config.yaml
train_examples: 26041
n_mels: 64
spec_augment: false
win_length: 400
hidden_act: "gelu"
pixel_unshuffle: 2
init: "torch_default"
orthogonalizer: "newton_schulz_5"
adamw_lr_other_params: 0.0024
max_steps: 5700
epochs: 56.0
final_lr_fraction: 0
warmup_steps: 570
adamw_weight_decay_other_params: 0.05
Rows from block 6, named by matrix and row number. Rows with one number belong to one channel. Each number is 128 + 24 x the weight over its row's rms, rounded and kept within 0 to 255. All counts start at 0. Numbers have three digits each. After the name is the row's rms in percent of the matrix's.
# convs0: first 3x3 conv (model.decb.0.0.convs.0.weight, 96x192x3x3), inputs 44-65, a 3x3 kernel for each
# convs1: second 3x3 conv (model.decb.0.0.convs.1.weight, 96x96x3x3, transposed), outputs 48-71, a 3x3 kernel for each
convs0.40 097:135147156083071100154137095109137104102126097120127128104096100078093096131169139068061082111121129123114121149154127122110090117106119140138169117101131149113137071065106183204182108165125153138161112123122136146108096099099073069080159169141147143136118093114142118116157168153094109110114077111130175165073036051157133148192226193039006047148158140126148125106114110127160159085105092138133129113120104142147138124113128130136138099082101153111116156134148155163142109106105117121106113124131154161174081077104125143121147142116102112090144167163117125125123147119164171142120130130109142112
convs0.41 097:136117135146127139181172166138093143159100128132103131088090092105102122116083099089077100088122146133167171108099096111100128111102145144123155145131118119121122108088113104133141076122134099141101084130094103120103114129140115137106145150107124100072141114092154113076065085098086126134091090148127127124133142114135104116105143133106161131110115095099118125139142153073105148119144124099125106142131128150124112144102115150133144121106111131127149099121167130139111100143117098138141120105131129115146154122149111153102081123121139136143130110119127109102176135120147120110121123102097143124
convs0.42 104:153161179127116109098097093123116126135126126126137117139114114107084092085013042144150145101100116096094093134151149094085100106104108123156110170175145100106072139175181106116137115048068164157130138174181097089116130161156090116116077073103145176138142170149110130090106105120115120126084100106165131131105068076094157152146122125119166176109068084129132112150155166120141145099088103122116133120121132092031034120133124121158119103131133106109128138137145123109119142143164127124114130107118125150147137142133136158147118088080156157152138101111126114100153151139127139113102119115120132137
convs0.43 091:146159149133099116111100140140139137140143156112123137103092079130128143156172150119091115142107123127105117103151141097140139106128126167156158155123137193188145092088063132145141119149166185136106155113136111101109150161146113157157083104093126145155134137157148161152121105094151154140128152135106135140135112108126144138109127126160239177078000008137126102150153117157110076124168157133140135130124108130105094130213153118151139126103057171147108132074063188172134148142123174148148159097104127073110147165158105108077115127125098151127154126137148083089171164163172126158132090128163137154
convs0.44 096:132138127093105096093122122161139146134111122149144132100108124086106109139132161175169167077069092125121139119125141086073061116128104162158122178162125132123112124145137121111121119124129170122142123087126114085105127144107103085100095107117176128050175139095177136122157144123125117098136145122134114116225219215089058098130125133123155147132122126144142121137150140136125134141126110143118106153136115079075073125195176083076112156156164108095102149112108155162156123140136089135142155152151154129119106117163129155129078086093165171166104116135183217181071058075134088106143110116148119123
convs0.45 098:159125113139119141127118149136158176122140154144161150124119168128114153124109150143169141143141144129134110100109112109115097118093096132117138151105140171078156130137100134153114128159101154092177135063140149076154139130101153130099119130088123137111116130115156158101110095134147136159118104128113108120153132144121089122138158134110086119148129141119094100113121111130104101111097111078095097137133120141092139129103127145137144110058015094060033111021000106121103094099058142130089097130117116131129135131083157136130142116115156133152132171128123140128126142125119101223107129224071096217
convs0.46 093:159133136136112136139136147167137125150123117154137105125157160136142137113118126104089110159159150108135115155126146111122122164143123133107135186121127179109104152155131173159128140140117122147129135142133119134126110137145107147120097146125137112146146108159118073119129172148109134112109134109148111111128128136114137113128146132116100119157150120087082082104125127084108103117106117093092095099114101096134134130127135135117140119112174128086154139070144115079081165123150087074083143135139117116083124115134117122116144134114119098117089128111095099088135149115119170132120182124137189135
convs0.47 104:123094111087073107098101153108125111121141114116113126139116121138144127116129112120131142158123115164147152106095122093097094162148131133156144147148127127144136150159135097071119089091114130144111096140146113118119103136133161205179092119108144134107136117131149123142103089125168161136131133120171165147073068092019006042069075105243255171051051114173198154128127126079086093124136118117119136101121132058037104201236170088093105101120134131131108144136129106132157144169169095085079101093120033030057112090087096059093115115125195204125120135114085109067143159155147143137117124135114115114
convs0.48 094:168171170140134159088082125112137114115146140119133097126121130119099122124136127136093125160139148160109111119110120179133156120064090138124112131126129108138110116097139147121131112080093091138108133155121136162131183185145096090100116130130145125124162125117130076088179222184162149135151142133129177148126130147086078095110108125113082097146177170097130099094128111084118131080082111125114138128110133129145133148114091122131104099075110136119149147105135153100087148132122135121168116122117125107117134164162081030053180180210180166152119128127162174145143148133137128126142129142111120126
convs0.49 100:118105114178163138133133096156131155159135142157110122147164141119159132169164158110118095129125124165155145128112099131102123121095118147158154157154128089129107107123119085084087110105120140121170136134150139139156124134149130121141111102130111136108118145132112144153110124123149154131108130101106111105138152146060053072115117108121126152123110131174125096170142128163155172182160148146113098125111093110099089126149105080106083137106108114127128101154159127133113125149129105175167116123118125119127125116129128155121058058070112144144096139133127142133136159145152113097132127114128117092
convs0.50 095:159111083160146152140100108000125131019138115033142111135148139106141126082131127098127130108150167146124111127104123126085124125051152083101122092125136093139102139170146127157148115117098155163101160137105179154100145137140146149165111101130197121105197152110206163081094175182141159128143136123117113136119120143092100144091143164124096070114141166151172120135171121173196147148155137128115114116109100151137114129150160102118121151213133140174124135185156072112139090104138113079111077131177114123138097079127089156174089167148144124059122104121152108112112086126045145122063152127060120107
convs0.51 100:138166130148176124138145118143115126163126139132127120104146134126148116129142124096088098169170149147174151120102124100059094174149170145142125135158133087108111166146129112118104086132089107125150111101137128119142154192154119114115089113118129115101130146098153146083099112108174183143141134116145146126123167129138170144148158115100076105252255236128134146143119117165158138150148139148130156083072104121147143124175134107102102124147124121128136132131125117116124149132132141126133111130118111126113111081095128106106128110126168146149139122116121104101108112115096091118123117119120110113
convs0.52 098:125125143146115092185153131150125142109124130124138142115118124090105098118133124109143111118137130100103119159132118142133117164165156105121129128131139100143147146169132135162151114116127118091100147142132112102090150173179121130113120126130118156106109131090124143093091074084123126128100111132083106101182195168110133126156155148021024074106082105140161152127170149092114100114131118096117105134151126107105127122128138125141162132132137115137123096144124154154124127140129113107091117087106120132120131132100125137118122109084114140133132136120130123119145114112132124113156136153151139149
convs0.53 106:103081155128080148131096171129113104124102094143087113088143136124121115103132103111043082138118117118113107102133172088109117094114120093118132135131145137124097113113113107099093163096058141161100124135122092115142097126148129159140124157166133141138127135101134115090132161155122131125151137135165138138109095129094127121090129163117095113137119102118173127116151124147159167143115103142120107115114125123118128114091097168127129142134162123101131108072119084141135144140123157123125127125135129128121143110106132170138152195135091092059181140109175178156183187179101132065146145112122096122
convs0.54 087:150122109139156138089120113154116154142094145134083101109128123109144119102127124114127126087134127096115090137127093158131104185172149138147141095094123139128147136161144143106100137142140111132109143140124137143126141119135159134160145138157109133166090111108109150133170190167130133113131129138141100131125099128140126121136159144144105105085128146133120121105109105112124113066116126117150164160198186171116128158110119142111127142153164150150176122112148098124153126134142116148138130130124143129131137127108133130148128131111140147159097112135087117135108113152120092097157112152159110147
convs1.40 088:106139120146157117108118110129111128118094143145126139128126127116151132094139141105106136106112121147156130161148145133140137150144139147110148121116124107096133085122123131142122126175136123117124156136142103090109127124138114113137113116145108114095134159133079085094111132124135150142129152160171138145082062090123110117087110104121160147102126122122118124124130137098121116089091108119120131121124138137141127140166142124143120104101119114130132120137141123088128117095115167120154122120142097111122092086123128132115151140132166142103140127149130117136102116148133161143126120118123105112121065105115063086092106110148121128151143112121128109
convs1.41 088:136108109119124122143126113114107124131140126148110130074096143139165173150139119137128082142130123075083118138142154134116146142107149129095126152137139122113123115105108116103165138088147118144131076129070098112093132119096122123116152143122134128085130102097085033102120101109133157145095129137120157167095162187085128187131125134110110137109115104104112139120140092165152059107138129121135099112124092154157165107101131097095106133116123111133149084158175092106159136142147154150088162112115174128120098084120130158120162223140163183136134137142125161139115146113170141131147125142148153098100092129109116138129106147125127100158152131156130088
convs1.42 098:132130121155119090134138131127128115171156127154116145140134117117123114106115141099109133099118103143126098137136130142159141117132125140160161075096114163166146125109117110144150125098125112137137104112147119092129110132129111105123157120118118109116091094140135153130105136101137168120141139121115101159144133126103102117120146099114117099135103158099115128102126144151103095110119122133153140135126123101118152137118143119074135121122128138136149127123156148121123127128127155144135079107112122131136168161149109107138150132150147165144151162138123155149170138102119090102118119100116118095105094113061046105164217140161128114126147129107129126
convs1.43 105:097150111106142096088146112140092124115077136159152155124090119132108138124128128098095100082059126116131145108139116109138143117126137108174129104123123120132148132128134103073150104086168180176139129146107147177117164130132115085124137140090107134133131111149083074120130123130129121139116087118112072128120090127137040112141149123159139151111119144154130113108132096114112054109098107149114124119088131138137150134073130165145155157155137149129130145114136118126129126117127106145118107129088124147097115160105165129144152152153119105133069135147106171155063093146108089152107096137110094139120116128095092142135117135120182134108168159110180130
convs1.44 082:176122117141112144159109129110077100144180170130114110103114144119133174106099130132129085131140070129138141122131137146156126111142119152119133143146152107096114186168126133121132112130151122143133102130134146200154129146139130128145128121146126156135111101121169138115091082109132131147145151141139140158092121085143145126147153122111138111113112118137130139099136128138141136082122094144195129118146097121166134127144160131128149134158128171177125152152112080089119149174182101122127144142154135086114123127145141149135171164159161173170121104141108104115119111109106132114076067085108155128167144131138150168122097129157139172124133139146126113
convs1.45 114:124113140136115155094079161140159103114138112107166125105157120132155126147157134101151101151110101153077137142119132148146134161125133146103135130133138111115147103156130121171145135171133142139150151118125134124127151146117149114135133098129084094107112117108085112108132130134137133133115142138133113107126156120098142113138123105128138127145146104155135126150151167146131156120171167105128115141138098192132159160146127113142108126164125127130106136151120084134146105118125147111124163036157139095131059138098123124120133148135117128123121135075172162087165166095110120131126161142137145112135108139133089138120099139112171153113165144120114148
convs1.46 105:158160144140157151131161175115135148104140126112127129120122128124136151111140139107106134119149175143133161109136136121161157165147118107137125114147137108101137122074135126040090110072094109081050105098086115072130109153155090121110144154118071047117075060104097096120149136131135140120140126123156169147144164104137189113127167127118144115135148120147149141128115132119137143114121122153137112142135127191173128175191130156153111105146138097109096099124119126122131105088090113067112121117154086098122091136109150117107132098138153134122120109133113097120166158196077106123120136121136140159134137116123115133138122133128117129108177158068100096
convs1.47 094:095119160150122113107113158084083092114137133092137131135129147153120115158143151127125090073068120126103107127132143140131145129108145123161146120065084117098121172145146126155154134162147128161161127160135099095074128162139107107108129148135133149151119119120111091126118149146120116123119136142103163169109092103097076081168142174100077134135101129097085116117115129130153131102133142121145137126132133137117133131155112108121096155149120128133113133166146147145131134179131133148124142129127153134150136128141153116154145124151155133155125118117133109127138087101113107106116134129130136138116087115118092095117108111137154138131154162127145132
convs1.48 088:156147118140168107127173125114096111142163136075070130128103126116133136162150137145119120137103094096125126124146144086072115110079144101075112128141137129155152126121125143157127149134140164096129173147167091126112173149181143109142145154124121162104129144121128112183129148105085096117107095110157173172138155146103151106150089107163156130131149116128121132161124100149178109120130133120117114132094136146109109135133119122140121143121144097081092142136137134128143112105153128090160107104126144124106121128121168174163156162154127150144123086156125166158084148102099058130109064088152116125153168152151179120123125114126106117113126135147115094
convs1.49 086:119094158191087130179056100094115115131130136152136153114096121139089141158091126105128148124139143117151147138137131139140132119137145145148123114100105141136140122106110115108128099122135149150154189142121161130148171155146102091112129109129159133153159128094118082130141133137138155153118139143111114109119157136111104114118125142089136135107115114111117131111125159146156179141164131123153112132160140133120116169155133142128083163156122178160099152131092113160166111129161164118107145095121165115141116098150140091105156105092163121121105119112115143127084162126134131119126121122137144135139106105136116128153147129140115145134113132148124157
convs1.50 103:138084093156098079136109080106119100104140152122146160110118106123153127116104118142131076133159141110145145132137165102133132134151169102126162147121095101119146149107102142110106114144108139115149128082160156096185124115132117118126130115119120151115125143087122155123152120086110113078129147110126134145107137124133130121113133083147181101143145098133161115161180083157175058135142161120090173154089168143182142136169150116155128162141122151145134112156150125131134149143121158131122122115156096128157127144122117097131095082141119077134114120132135154121157156102148096087122128117148122117142095105138122125104133111106123141107115139130122122
convs1.51 093:137112124104116132116119118103122088133149146108100102162122126112104098189157137122110114155111116098090124131122123132114102136101113110123100125154121116124123124157084145168122108129116117141145148135127125148184118129148156153159117127127095137105137150148096099093101122137107109104083103100111137141123110101119141139115103128099094128107116112128100103151106110129160096143138120110119126107139141156103120149130117106097109145154183149140138122110137132124136147137112177153114123152148105112114066087097117106128105133103127147091138194124144164110095140104095077091154177123114110131118105117120129146144134141124141118121137096078098114
convs1.52 094:164139115122154159111130133137108115173184154136133117135164143123119115146143152151099141153147128131129112135112142105117138124126107112120123132155148118100100116189163094154136092160164128097099117139160145151115132125123091108138132152115172131119188138133127109117173109152113120144116137141136229162064119081119127128141178129157148146125127111118147131102087108165160184101119100157175180116107149124200090131192135131121100118151131128162132143151142113137114145135110155086131108155165096113101133104105131092129137088132143136116144127146104130121130096131169200183120140125115101101147129180154091144141116146111112154187120130143091124
convs1.53 099:142117105144129113111130137150125141160140150145127145150124145164129140139112118166172078133121119105072122109135138093110105117101096152126138127111098112149135151136121140134096113144136134152136132137139126114128136072116170161137136126104111097143132109120127037122131160142100113129135104123116103108102129125118180124108124150125134135138153103163161093180152098140162196098110114141129125154064126123143149101131129134162149127128116116105115113149111139094118136126102171085123099134088166160118073121111130157149165158134175156152144141126125149128145176136167156155146120130117110117154127139138126136088130134121125097090092122117126143
convs1.54 091:111139115130136140150138109119131136162162131144156166126158154119138123118111116118104121090119152126123101120088123130154089128141102146133137124141116149151148113112137159110129161141149117156147136097150168111145129164132105124094145119123173086161117141109150132127103138150161143128097092125130123113152107118113117122122174125129126147138103126090135099099065092155121137125081108135104120113103137096147140147143135153131125065127125153119136163150126137124085143094097110089109094164099102122110085143146158096162114100149130155145084138164131101123165103142099102102111126134149121137153103096118121081114172120132122102146120108147127124